From a checkpoint of a small model that answers yes/no questions on an image's attributes: encoder layers 6, trained on made-up road signs on poles.
Rows from block 3 of the image encoder of a small model that answers yes/no questions on an image's attributes, named by matrix and row number. Rows with one number within an expert belong to one neuron, the router's apart. Each number is 500 + 25 x the weight over its row's rms, rounded and kept within 0 to 999. All counts start at 0. Numbers have three digits each.
After each expert's rows are labels from the 100 images, of 14976, where the router gives the expert most weight on average: "lies over" is the class under the peak. Only what is clearly more common there than usual is listed. The data: made-up road signs on poles. In brackets: how many of the 100.
# router: slot weights (encoder.blocks.3.mlp.router.weight, 32x256, trained with AdamW), inputs 172-255
# up: expert up (encoder.blocks.3.mlp.up, 16x512x256), inputs 172-255
# down: expert down (encoder.blocks.3.mlp.down, 16x256x512, transposed), outputs 172-255

# expert 15
router.30:501509489454529461507447510504487522522506533576469543506534461535517487491483520507495539528489488501522472467451521484467467473504485507547495486469458542501509469537462518528485501501477480485533542470540524484485526516503478547521478492531481527515
router.31:520461472522509465503481541516474501518483466515479508540493492498524521507494479492492503530496563515502522485474439509531476478483494575527459451532451514516515486538459526504466498486474508507489551501520525476484490465531501473506501485466481483523
up.0:490485492515519586492500482481498504515510536497500443497493492549492491507472495494494449478483466469500509481488445507487508501535517480531488515496463534508524516500470494508551526470515474492508474491496500478483551490508490466488475500546537490515
down.0:469522510466482455502481480509522512496495509495505497491525471467488492520499529480518505513522499555477462478470518496493474519471501486487512439476583521507495472525495535466528464522500494478493487500470508520503453518463498489492510474436491504506
up.1:491468462508478507478460518487496556499484516489519510469504535482510520523506487465487530483478514468512541491454551432499501502499504525493459479517489493541540467502515501540518521494465491470518520528495477530507510439495486446505486462511500516527
down.1:449499533488489503516522478545495467481502486536481457485484487515458513504456541487507487511533496519500515511482469529467542502511478528507557497485516503486473500507483493477448506499520491534501522474511558498490530474511487589494542541480495496521
up.2:483509476491490483498520514532498470498506486455526472494516481478505470490489507476503442476529466538495500497476564487477495502483505514502574518501464491468491491471521534466551504497554496509504497499486478494504508504494560509516497501526501504503
down.2:479472547470548499469479494508520477528531522504517493527492495536510508515494488505488484509456509532528456524536454514420495465484536514504467507500456486513524532476467485512512491469483515505484512508507521523480513489515488543514515526500524490497
lies over: face (80)

# expert 2
router.4:510495452511508490527491542500474516492505510522457511532509507507496511558530486495516476533468520535519509492511495516520476480500517566541487473504461514540548531477470515540465512506475520499502530468527490479501490484515505485491514487518474514504
router.5:495521484480513467508486523492449532534487514543448526502497488468475480511510510485472488541460506514519488482484471485526476478476485548534505481475457537550529490520480529525471521512474549473506512471521523489526467463494504490497482478486455517510
up.0:505537501505499504484522511491467528466497480465528510497474467441513539500501470529533529492521488500481509520504511535494524524452514494507492487483497484516488489496532438484514535531496532525449543506476459511483506524496527539524460487521496498537
down.0:533513520500453525514514502528507467539517489530477559498501538526494518483500518509505507464491488468530514482556443449506470528515515483536513555501484489495492484482492561471487485497487476466500466475527509486525512505495506484536494555504501519433
up.1:501463443526484511531489482508515549520512488515469456525519502554509489505493520454496455542486469499512547508517454501518522495471501491508477513544553485497508505502476505478512505504472472505489473489498517509512517499543492510534482516490483507471
down.1:508461525470498465462512473491514507527536533529514532499518496500505458514476495485506519516522521486500450484482545521509550503543507500504476463475495485510491496512502530531503500494550523489514533523498501509509507499545499508459555458523513541477
up.2:428528526458500467449462525496500514532512496518491514540507530492486510501488500469475505505498477530521530498530504512469505518482480513506502495541517490468503476516459462548494507499459468498493460527496492506531487491472477450500480524469481531496
down.2:534472497495505476540521493480465544501467486454492484506503472468502473476484501504517521453530494490490422511473527477541486462478524475507497535503481456515499498518519509490495509484531524495453554523496483523479515482548523532479512457491504485516
lies over: face (52); rim (29)

# expert 12
router.24:522488519464517447482480463513472507503521507495461479510529477493479510497491528541466492508523511491524444456484500498492442473532481511524474487474444503510528473492486541512506479517460547477510480498509479471498520462502502467490491539498492499547
router.25:510520465511507460497514492504465516517498485552459519511507476506496454509485528503494536522472518507534503479494521493494508455483487515521513468473521529532524506517503542498454483518464528482563509487517521487561464437496513544508480476528478514477
up.0:559476458491473507484519485488502525523488533513455491508524506503507518501492520527497478525450519463504515487497530492503504493511501486484524479493497466520520472484521486521509502492483469504524477490487433529520523508484497512490492469493483484489
down.0:497514524507482466539509534529502495460456492545539492561532550511516496491494483529470540478488513511482510486483529481500530509531494516548498469491517505502469527499459478471466498498484470496532489522509539523507460511503536456503533565502485496512
up.1:540515524533521470510529499451468491485481514493453539480499516517544451448531507480502527532534505495523487486457547479471530499547473509475439519541515500488466525521520485522532522484525469508493489528501502502511490475545480489477504507519503474513
down.1:452499508478492503522489503518503511508513495556489516498502522408488505494475513457495457486483513491512487527545492548501524499521538458473527466505461518477492521488491492526486447485497469477489513489530485516523501500510515475478484502499481477518
up.2:456443513548504465515523464483442500518505493498440526516485485501528523491484495527494486516484487513493498523497537519498544530522499462493544519481523517512504509505499451532503506508513521547502469493493493513536527534501505525491504485479506490507
down.2:540506502488478536516470445509501469513481455494534506494513469477527517541517475535474509443522532484488519496455508481525485469495491466551487487478514506494485500537525553505527513507483487473506522508523476498482503477487495482496455536485509521486
lies over: face (47)

# expert 14
router.28:483506456540438555524502535530505494465482488515474515439489526483487520503513530552518497521512504524475510516478505527526506493495499515516462478502542490499515493513504484525484505495515511527460489484511461535525509462539499471506497483502527499518
router.29:521512509492483461543511561501464499475515467534485466490511516454499516520478535528479490504479499515522477484478485541516480471477507529513515463473481523533513475509480489551488529503522472499508523484522553481476517497522551475523522533550451508524
up.0:476457520481478484464492558484462482515510507468451485520469454460499519498527523519469517506491517503482533520509515492487490511496479494477469483474489491545486506519504510567479479491523512512468506524527486506522520510490533465518530477485517496446
down.0:511484541523507516504503440479539461477484525489524544527536554474479547502501509484517471490493475486515510459491527491493518503500510515471430499531474480509494482513492497516512508501480530517459505482502513487471502488484468471485520543495457474534
up.1:526489479503490515515505492483537515509517508511506540536490482494491453506541509538539493488535500473532422506526474514505499511483481515488538520461497483479511491487519492495545509503523483520524455516467495494505496487520477517517507511485524446488
down.1:509526542473481444512493517502478526522486499530501503472523507457481543479527501526482487484486519507478545523469480517531493482540473514506474521507500488515530484503512483529478497500477501461516486495486518519507490522457504506495509486505505524479
up.2:499464493517510533486541478508482494497510487491486452519512500480459470482495558518538462497526448447502505523501509539475476506468520492573535547511519514485499506533519482477546483502549477499494505491500523469512511494464523532522499546535495489501
down.2:499519498440486446533503479525527473528486468526523538486520475470513489452507482497517556534502497537508520500467480532518526491513496526504488484521485508482479487540524503515493523502452485479518479511505460512550518529497458493491525478504498529521
lies over: face (59)

# expert 9
router.18:515504471500540475530497533502469534528516522530483498508492502478506498532514509507472494521474541517506522467488464513530466482496517567519486440470459516537520509502493499536459526511467517510507516474532498464512470494522517474503480500534462540500
router.19:509496476511509448489467522515459532492493487545466480513474484497504496537490520513474496539447493520494514498489460518521467494486514559508499453516474493543519492500478526528455523498484522493521501478519503468504468465521482500499520500477457488504
up.0:493509497475499557538494505515478500518481483470493504475498526507522503501495481509503505497556505548528538537522470498462493526567491509474496481485474490494506464504526485494508469535459495486478471507503527504496506482508484498503574523499545483423
down.0:515500505488496514508512485503458489479457541493508483519513532526494480509479518490495478490491529521498489485488534502501481516491485470501544510533524483471541495490530503536504506448479470493525508503531516458494489510574476488481471517466533485497
up.1:484462537493518505501512494478501536476518498504479481472518478483508526533514501474495442469522483490542493481526532507429523499500473495493485496525471499516487486501520471498485505499442494457511522518479495495502464528530474518488495512510481520503
down.1:468489486476500530471461491513532491460525484487469537514506494529516517451480515498514532490539512459487399492504507487494520522466478513496501497481525476491484478456513456551469504503492520519475553488470527476524517517502512470495493483479522481452
up.2:503465517485507521476524490480490441477502515521476457510500483525486523473498493445492498507512458531500473502507528489471507521474467495501483539487501469477452488526476465496502481509479487500504495502498543494500505546467500519506511553481501495502
down.2:509471432516518497503521500493492528493517477514492530471487512508530488520533527459501532477515481486532518494484486535490486530543504470459509490507522459483511501476499525508493518494520480482490552517486477475511480478540533483525509522483474480518
lies over: face (45); rim (25)

# expert 0
router.0:506479472503515450534517509501501487505515474545523502509517485546480504506478526478508515513472561502541472473490525479526488454473506522532478471483460502548554536495519498525445528504476499462508495471493529471512484454513518543529491535510485497526
router.1:465486502528514481522521473518490536493484459542479496467484527555483503524489527518468521502452490497505491517511543504495496443472505492453489459475568526547496515539481510538513468503496533525500525512489496495556484444510501502473511479495505502456
up.0:491518542503459500503505506540491478521491482513489459503453470527523455518512469495519518499539524501502499492561452536452490509525466470490531481527528500481508482496478503488524504481493505502498442512505509487507497490494471524525486519465515552432
down.0:536491483484516494487503474480490513508490533456497499518511580493501521490506502541522495479513462494487455531506500506518458517521514485488485478455504531516497499506496515498503489494519520519494520499477432500495489508485496479451492514483453446468
up.1:500545531485491493511540476512485448491503489469512473525485451484445473486466458499537536524505502512501507532479396479489483524508466504549539533506518508497485518486505507500526494525508493478477506485532560518516465520476513495519526517515488497498
down.1:531508449497471504499461519493550507530448523491495490467496492488499514520499516486490466522487486531501522454492535552580516512517507487444495475528492470491555495514490535463485526503517466488525521534490483550501513517532478467516526442501514519539
up.2:471498493554523489479512560554528497505542520502512465521505481507518468543496500480513475533495495487467494520477505529464474540513482474497491474499477479469532497467508499440503509483498485540472479495488467521507503512469485494469494542486473460534
down.2:522516471472480514525514498504465556499518491523466492477503475504478511480494523513484506499516480558520475507562449484511514504509504535481479548488555526533498538484492534538513519502501535482497498476494501501516526548516516464501491540488509474487
lies over: rim (25)

# expert 13
router.26:489479498476523486507455479462491502491509492501474515527498520462495523494508508548491496542483508519548522517478472520482477519473536531551496463486529534545532523508506496511445489487461501489517512465503516482505497473536507508478517499490517474539
router.27:497489500473528482523473509494453522524498509523455489541487475530458498498531510506475498551493543525521517467475493503585476480501539552537482464491502503524536470514458498532472504491511513451483520493522528469524506480511482489480493504517495531525
up.0:487440515493511512497450499492551498489527486512498495537491474545503481479499481467523501494490519538499509526507483563480504491492493435526470488498502472486537480479483487463489521480526504475504535493499416512512523539535491502442498461517460503527
down.0:480520522498505535546514510468478527517498495518552511489480516467496515529500506536527482481523491497470451497480469425471490496489498471495464504555493474519463524458519513543542472491488474502544496505481517500447522503528468523511496514499525538442
up.1:527486535449517456469456513522531462479546525457443542478528510517479485446488486506523497494493508472489483533497500475488525511527497472489532496555517506494497521510458478483540470491489486505484451480500545517502483512503455513480518478532489502561
down.1:506480447518494510520492489457504516510456506558492520514493509453458529538525542497464477508489501468504480505478501495492451480509505491494498480514449513490501460490493528523448496509526492507488565527522487484514515496516519438510480465500504479474
up.2:526507493502513515501480505445527497497521532514483502513537528482476491462516509539525451456538524528505523533503475507480495468479495504499527537505471466527478507514469471483480493502497504490463528513551517483511439536484488524517480493502497482495
down.2:514499476519487479485506496491495484509528499462519561474512442499495535533506498500465519482500493455468500494491484524516501516491507487546519478516499516490516478519475493473451501483530499504486485536488532520515508501532478467481522515506510532510
lies over: face (78)

# expert 6
router.12:482491489524510494478499532504490560451494496526486495486475492496486507538495495520458480535445499542506517500519475512535493468475505544531488470512488503543516524546485471511447536498484489551532533489523504492521465481499504492518514495508475502481
router.13:519489467462546495529491537508477522503514497524458528521510474480471511519486511486493506541491510497517523472496468457535485462504477546535496465477426522541556464535482512504452459535472530473502526481512548453489460463508502534518492524492480526515
up.0:501493527452474478542457485514530495531462469488513486480478452520514464499500486516528514518463519535490525482431549499513477533471521493498509504516538447496475516538502469497492525532510460518466494483513512508476491516527507550500466491499508462484
down.0:517501482495544493503569471458503516524506509509483553548459508452504535505484483501454478471515524467477465553515501515498488489530537475459451507459465493513472461502474518511515484530513503522520525502510496473494487490485472501486493512541511563540
up.1:524552498492516501476518525514475525493510523496486516538517522477501457531477461478529511503494509531492474512436557522466507523535499497448484475495553511492504513476506494479460481504511508494531445509455483436511495479570517515530470499506468510535
down.1:494439529495509525503489477492496457490477491487493496505485520554473521504513495461498504472524507506517573523492456508540495503484537480497473519505516495491459484512487476513513505477437523513519531470528506549495496491447505515509531477516454498501
up.2:518535496507478525532534509487518469511495495500478531516500483526474501529490497456517518467504489530497451476486522468463480477551468531523518452500509525476475535517499454504513506506475495533512506516492478486509530487463538511475445546502524466521
down.2:469503517487518486500511480494451509466521535493503499509485516499502486504491466491490492511533513505511482523533489504485473488466496458478526522469488517472478513472538522507497505476488504513481452484522555482467510542524519453524519500497509519479
lies over: face (50)